{
  "horizontal_flip": false,
  "translate": 0.06,
  "norm_position": "pre",
  "activation": "relu",
  "inner_norm": false,
  "num_experts": 16,
  "moe_every": 2,
  "mixing": "mixup",
  "lr": 0.0013,
  "eps": 1e-08,
  "grad_clip": 1.0,
  "steps": 8200
}
Rows from expert 4 of block 3, named by matrix and row number. Rows with one number belong to one neuron. Each number is 500 + 25 x the weight over the matrix's rms, rounded and kept within 0 to 999. All counts start at 0. Numbers have three digits each.
# up: expert up (model.blocks.3.mlp.up, 16x192x384), inputs 0-54
# down: expert down (model.blocks.3.mlp.down, 16x384x192, transposed), outputs 0-54
up.94:526471474517476493567528551511491515517458470522487509557537519564540507491488481555517494479460525532466503518559497500490538502467518526495528530557527510532473462
up.95:417498497560499483506502491491486533476475479493496429477487506457523497478446499500419478487422553482493540535493493536527483522540531523500475526538484476497520516
up.96:455530491514500511484453490475493469473487609521510515474482476467501508486483476474488509530484436504536511553484504530483479493507492488507482510486469509481520449
up.97:504501499494507514502499510494493498493498499507499507517506497519489505503499493508506514504505492491505513504508506497489511510496497502518498495493501503500492494
up.98:428490512530478487477470466476481522477506536455490454462480507499450527525418539488477483494531546501478505535491512532484448503535554518498489451487479496504516485
up.99:510474491505504498490518536489467467511502504527521514536486491496510483509551459481503502485485500528533486468507474488541526465514489450495483531491512496479487495
up.100:506507502506509496494494506492507507500497504491515491502497497505497504494497499504495506495491501494498500502500501490500504504502504493501498504522508504504496507
up.101:502473494488519506506433521580415508495485499510489492505498502514509457511555541505471500488457499485478512504514480478539515473549502514510511495487506504503439503
up.102:444515494514497495487473517474498498459512470487520491492484484500475546486448568506478497504494522486522513540493555540482482485506526480497485490492463522514526516
up.103:411520500510482484477484482478533536487489457464494463451499497460477541517478518487401477477452506502478512523475516520502459525516531493498443511524474479492509510
up.104:454528496495533511483468482455510489484498567496488503462486496465474510509481558483466509536484464477487498511493477514469463511497496487530486476483482508486511510
up.105:504498509505504506492499493497496496500507494504507498498497507494500502499507506501487499494502498494503503498501515504492506501510501502496503500497503500489505506
up.106:461500531526498507488481467431526512456513518420497480480496496531418495557462531494513504479548548470490483503505580521495455477525538538491500437504469521509514507
up.107:521486489488491516485524510542497513511492510513491498532484489496466506553548468495512490491499503507510501484496480487550497509512519467493502514518501490470475513
up.108:498503510499499512497486502494494503498495500495504500508498505492498498500499499502496504497500500494502499490501504505499504502499495501503503500499503501502502507
up.109:423493489584491495517509498511450515478489481480499410484497531454524548490446479516429484469431536472497541516487504512527496517525523494496480516541479476480523514
up.110:472510489476523503464462472470480469491507648522500519445477484473507539497467517478472505517488439477513501543480476537498461501531498497511492525485472515478512506
up.111:496492500495513496503497500501493492507501501499499498502507510502503507496506487508498511497502507497511509502507504503498495493506495495501498503501500502499500503
up.112:491501501461511513467521481533500527503508504516469508494485492482493450480527513503492502536501520475470494493489545503521484554494510525481468476522510476484485525
up.113:516495511500494509508486480465491413495533523515519510483505476561510494471515584495536500505508514532476488460499507505492465454539450505483507482473504538547509537
up.114:477494500479504508484496520462454449482495504546510506484483472483463441507541543457495505514477477472531500490486498467499477496537442481502438532507495492476460486
up.115:468495498506491496496473487505481507508477514488489468475513532487505500504513503516453489503465494491492545487487479514479486507536503497506506515528496498515489486
up.116:481511493544488517498505461483488493477526528499492480480503491527506530474449527504506493497490538552513523531482526525519459493522526503473502507529489524517526517
up.117:511505496499495513501505500552461535513501510488484512539511533484514495478477453516526494534491514467502504514510541526481525506493516504471533508476491484494523491
up.118:512514487548494516520470535553489512493451521519491486517539547508518496549524469512497505514434446525481548527535491500475526509504489496510507530561499508516494497
up.119:474499483492516517475453477469481480481519635509488514453479484474497537513479528482474485525483446492480516536491440529516461531533512494523497561486477515491479488
up.120:514473507479496484491552478533512477505490490506494499533480487509476515520504479492518501489546518501503484444505461488545519509472511465481479509509512489478475526
up.121:506491498477522506496542513539503520501504509515504494533487498528495514495500484495532507539501500508505508471504503498511517527484510464495485530502514491481467514
up.122:509495506507503506516505516506497503505505505502511505505497505502506507500513512507492510492497497506514498495505498506493512486505503496500513510506498507508504509
up.123:469502491489526507470471486462488448488497579520483521453476467494508513511458489493493511521507419485506496518481439512500469487488489473510484510489490517481488501
up.124:515507489541505495491534543505468506502455507527521504541498502485494507543538460496472500460463484540521503507510445493497534489503504475510494559512494508499494503
up.125:493539490547512512453479529479507524491443547506498493512485550460499473602503470490446500516462494554554526538495437521481545493509515429504505573504490491469503467
up.126:506503501499499496503495500506504497508492504500502486493502500504502493489509497499493503496504490506502500499504490503500504501496509495504501499508500499502504496
up.127:466508515495518512488500473478532515491456480477493483480481509518494450519464555516478495477539557451458505469510563489519493501509500578504481488501493503497484533
up.128:504503510494506495510503495495503487495500493492502499506503502507492505505494492504500516505502504500491503502514494510497516506503489497503487499505502509500501493
up.129:462524494544522504479459493485463455492524590520510517481491511467524602456460538522485497520480434491500501525494512525503474482532498521511497534474479519517544542
up.130:431480490524477470487484470484473478489521508441500449471508529473491569474407524509484484501486519527475510491482491525471473498497543492499472513453483487525503502
up.131:502470495485489499480534494556461498507495519477472476516498540526498525510516445514523488534467495507503520499519474504491511516464522497489475498536493485502440480
up.132:519456501514485506530501525508503499498502501485518493529617527561513503493508492517537496470474503543503523484555480515517515471504508513523523514505517525575456478
up.133:494494523476518510513530480472544446465524467524506499508490479503464468490538534454522535487509501468499497412501514482515475498511450472490473560512504523493474536
up.134:495509519498511505511504492492513499485497502493512493514509500511487503497517501517489522491507509495496497490522505494501498508496500504506503494502503512504492493
up.135:499508507493504501501499498505500493499497507501505489505506505501497500499506501510502513496496492509493509495502511494494501498499493493490508493499500493508506484
up.136:505490486484523525503520512540497520493500528515506485502496519529514513531517471472551499542442496503493547511494460466490516547454508424508461528554519505485441513
up.137:503504503508474524509517508557497515496469512489492473514523556518499494544523497525501506550460506521490533493523515506482499500483509487499515537530487510498472467
up.138:496474512457493500515532495544500504496453483485504484531532522565508479480529467527531496499483534515480520456519477512504499502473500538507508500545509508581465494
up.139:506518506488486519524466471496546512494477500458495484521530517515525474495502536541483497524496514517484524495522521505509505513527492528488563514515503512522486446
up.140:496500508502503503491495504504496501493496493498497505498509504495499504495501500504485502495501499493502507507504497500499505498502499502504500496507494501510497501
up.141:511525487518512505502424547537484516509452505507516498517507541490504449557536514505460513489448449502490518529500455494490523485547500501531523532473506502499486492
up.142:508532501558518512503437531481490498486491554490516481520532531508506521505503517493495506496477494468494523506552512487469534478525497502529526525464498515529488460
up.143:520506481520454508547543522519499531508420460499497501557507526519526515491500454547481489457447535529456519526508469506495507504453524532483504560575511496491470472
up.144:450521507503527495450450495496474461494486571517493530423482497460488515514492495445465526546536413454547487569495520506440477522501482485521480475470462493470543459
up.145:498502504500504504503501503491499499505496504490501498513503514508493497500502491507508502499506495503503496490505501501499503505503493497500503492498498502498512488
up.146:499499502507500504500496494498503491504502504499509492505500503499502494500489505511501492501499494503500505497506509497497507504493501503494499493502495505504502499
down.94:493515511498506508488519477472495500447547549483523507507516465461522521494462561495478502517485447455538528439477526532542477496516482501512520518484480523539489511
down.95:470514494514469476455487536515446471548550488438552472480514545522478504486477476487488490496490596501522559510434494493522508520488555445500521497472510467476525491
down.96:483488499477475497502480476475491503522525494474533436472508511501511474476543506481503474496482486510475513492460492500468496523490516499508508513489494532508521489
down.97:483514499499503491490507500495506506493509499486511500498484505493496503494496510495502508495511493483488503495509497489511495499509499516498487503473503503493486500
down.98:465491498466476515469499515470520491515523460451530442484500554532448485511466453479485463497556546494493521518457517490520489514454568490481518528501510487466532477
down.99:485518524499530518512494466519531506477471489507477489463529488551489489495503520468509498495487476543502428516502492480463491456480480473506485448500487545523481542
down.100:503497506502508506513502473501488496502510499509494511501508504497494488497497503496507508489502507501501500511501502487507496500490506495499498499498500505497495511
down.101:530527447542428477480559515498528530486506538511468480506465522500533540561428489519511462503495491468475481502474523528522454525432459529502501566510445476506484518
down.102:478491492473513501463444523461506530516499475448503449482489539538462480504483446473488507497550567518497513538439529501503492502462533486496522547475475480471557486
down.103:510513470494476485482546502478502504569558446478538491478505519488497512505464444465545504501540564499510509487478479496533519512478539484460485518486531493494517490
down.104:486483486473452497483499477479478494525541495473498440500490518484485468491510496508504490497510497511484507536451491521509496529494525489457534537502509508473538463
down.105:514503504507494509507514489498498519506499523496506505506499497499483504511496503496518487494488500504500501504510510505499499506506479491515503508495504498502505507
down.106:443515523442463493474527470469543509462522428465594410490515556536439485519424457497499480489578559528467550523463522490505508507448563528476520562512468487455523490
down.107:488507502497512516515483477484537506477491487495496512484475488525507497480488536460501513506498446512498447521486497490503466503485487486535469489512483533516481498
down.108:511496496494493501504499500498501501490488506499499501486514517492495514496497497502500504490495495512498484494492502496500495494499498505501496484494491508500491501
down.109:449501509504470500435522544529450455555558480445567446465528539480480531479487461476495488473492586496546581486421462495521518523479533450478512516450474499494531493
down.110:479487499491473483474472483482460466508531531448537443494501510479497474476544524483497483516495484504497527505467501501476507530495518504499539497481477525494531495
down.111:495512494503500488505498486499502507510491506501495510507499484499495497510498495499505506485510500499496495485503498505502499504506513503498496511507506502500498499
down.112:493489495471465484517505484494477478477494474478520507500431512507461508468481527484505505510545476484496465510512480492510510507470523495495489518520483525466492461
down.113:504499519487505530453525489498469491512512479536499487489494501526486485479525472474519517453526521561524492526477470461494490466510489467486509515510478549472547507
down.114:499525493475500513479516495512478484506511502511514453486490501532502521434514494472527514471537515538481452493461473469467499489477510475498519489494501544489512506
down.115:492476485486476493481520537528481496517497500493520477499494515517484492476460507496509515517494503477505522483478489481514493510479525508499488508473491485497510477
down.116:486486476498505515476481517472470527510519498456502443481493534529465508505475462474515502480506535530500538510447499493503495501486535479517518502467462506478544497
down.117:510499472516482512543539511485486488511492494480528546551444484517536527500474551496501513523506418475488534491513489504550560474515474517509525527475501553490541473
down.118:496578536553464483461500509453513492463526526521495489480475508476541518527441509468471519503509473464480458491526538518512423502512505495554488511461453514498522545
down.119:463489512460473454486478488496463458495536513450546438504485516478466470500538508479483475509498475484516535505450508503515503515492540479457525499457476512468540497
down.120:499510514495511527517497469497529508452490497525520499479484490534479506470492544472506498507517463524537437509497504483487477493491468502523466473496500535519464492
down.121:503511489497510454516482496478511481479483486495516507520454493502503532475500529504474519481501455476519467547497499480512494465492493518504501499488503517492503496
down.122:491509507517502494511505497499506497502494503494503502518507498497500497504502520502497498490490498505500493483502505514512488503500478516512491504502495500526488501
down.123:494502486468474479496503470485477484516526494474530434504493501486498464509541504504507495503501479526500517517475476497488506507488498493490540537479499539509527493
down.124:508530518499527523497488472475541493469516485498474502485536517556497494495509504442499513503486477522498449497487477514464469475499485461549459466491497532533449531
down.125:551536446554449513525509520514525481521500499461482503489511540550537504560472472488495486505467500486458521453492493500522475498507488457557435471496495523505478554
down.126:491497490495506495486496513502498504509493509497504500511500506510501499496509501486514499504511494512507496505496498508501501501510505494508501491519494499498507500
down.127:504466493463474513500568461510467465494513424476519463500477507532464545501446513515526522499563537512424494514475474527522535518470530469488517527566503492489509489
down.128:513501506486506493483508495505507498493503490511508503503493510507500502498503516504494496501503505508484487502485494493489500507508498497497503497510491513505484506
down.129:482475494478506499479498489463450498491502499464506453506501517509484465463551494473517500491517531507495541513461503513495519528494502505498551480499477554483558504
down.130:456474472438472499442508525490500482508542453482553458490490562522425489503496444440504506498570542499526516526447502482524523494478559469468519535497496496462546504
down.131:522488482474505463525502512495530507497527487482518558523448453491486557488479567525521503511511423461490504496492524503565517461506502512496515539465498491488485463
down.132:499474480524522530487518488500525517474523546482482508534517490500521501530467546559514481489462446509543517480446482499534496498479465505469473526500464491572455495
down.133:499510498491503505507509501516462477506506510534536488485445474519526520477467543504523547503548463538502414538490479472490486452490493515495492508492511553496500492
down.134:513485503504507499484507497494501481493502499492507494510509515504497508495493499505489512482498504497501492509498509496501502499504513501488508501500499511495480491
down.135:489493515503511490493502498495504508501503494490500502495495501485506493497496500506501487488488482495506498504509504484502498492510498497494493504487504511495500521
down.136:484545507497471446467485475479528500508516453439556496504456491467491527537519518484468520472537512470519456539483506503547479484507546510456502531458505490442522530
down.137:517486501485489470512491502516469480524556518496504562523458469502540551483466537543539511510505432468506495490488515530559499499500468537481504534449508522527524504
down.138:528483490449510505508515515541503505522521502445464528506492513484501546504511515538492524506456439567490492502490472464529510509493529436457447489493486458473462471
down.139:513492475485558502538491520527434483533526472469502541555452478482531543519454511549557531547517440545484508492497467508524553500507488493475509537492506496488544490
down.140:495504500505506489500501507511500485504488502502498487495505511503502500494496503507491498499497494514499487502494509489501487501501506505513511502512493513505493499
down.141:491548489563468478483514484491535529497496515476454476495506528498530516545449486465455499509493532503470499466500535532511453482516479476551483503497472501499526537
down.142:503565464524454472508517537502501510478481532504484459504513526488509493515458483468478495503496485501485544530484499514505478490495483505532474510524461523495528508
down.143:507511505495493491461499475474490494490563529496514537491490464468522540485447563468482513530499456449497499459481527533528495497521486496536500515472484532526487492
down.144:492477462483455449518533483506470474531518499470558456535520508471511490473535511523512461515504477464488518512479477487497509524479506524479538493492498511522502516
down.145:495498503491494499507512502508503499498496501499505518494496498483500501505499508524491487487507506490504497484504510506512495499495497500504514493488501492508501499
down.146:482494504499507498511487502510499493484498505503506500496512505503489493510505497488503506497519493497490507496505500502490503492491498507505494505501500503494500503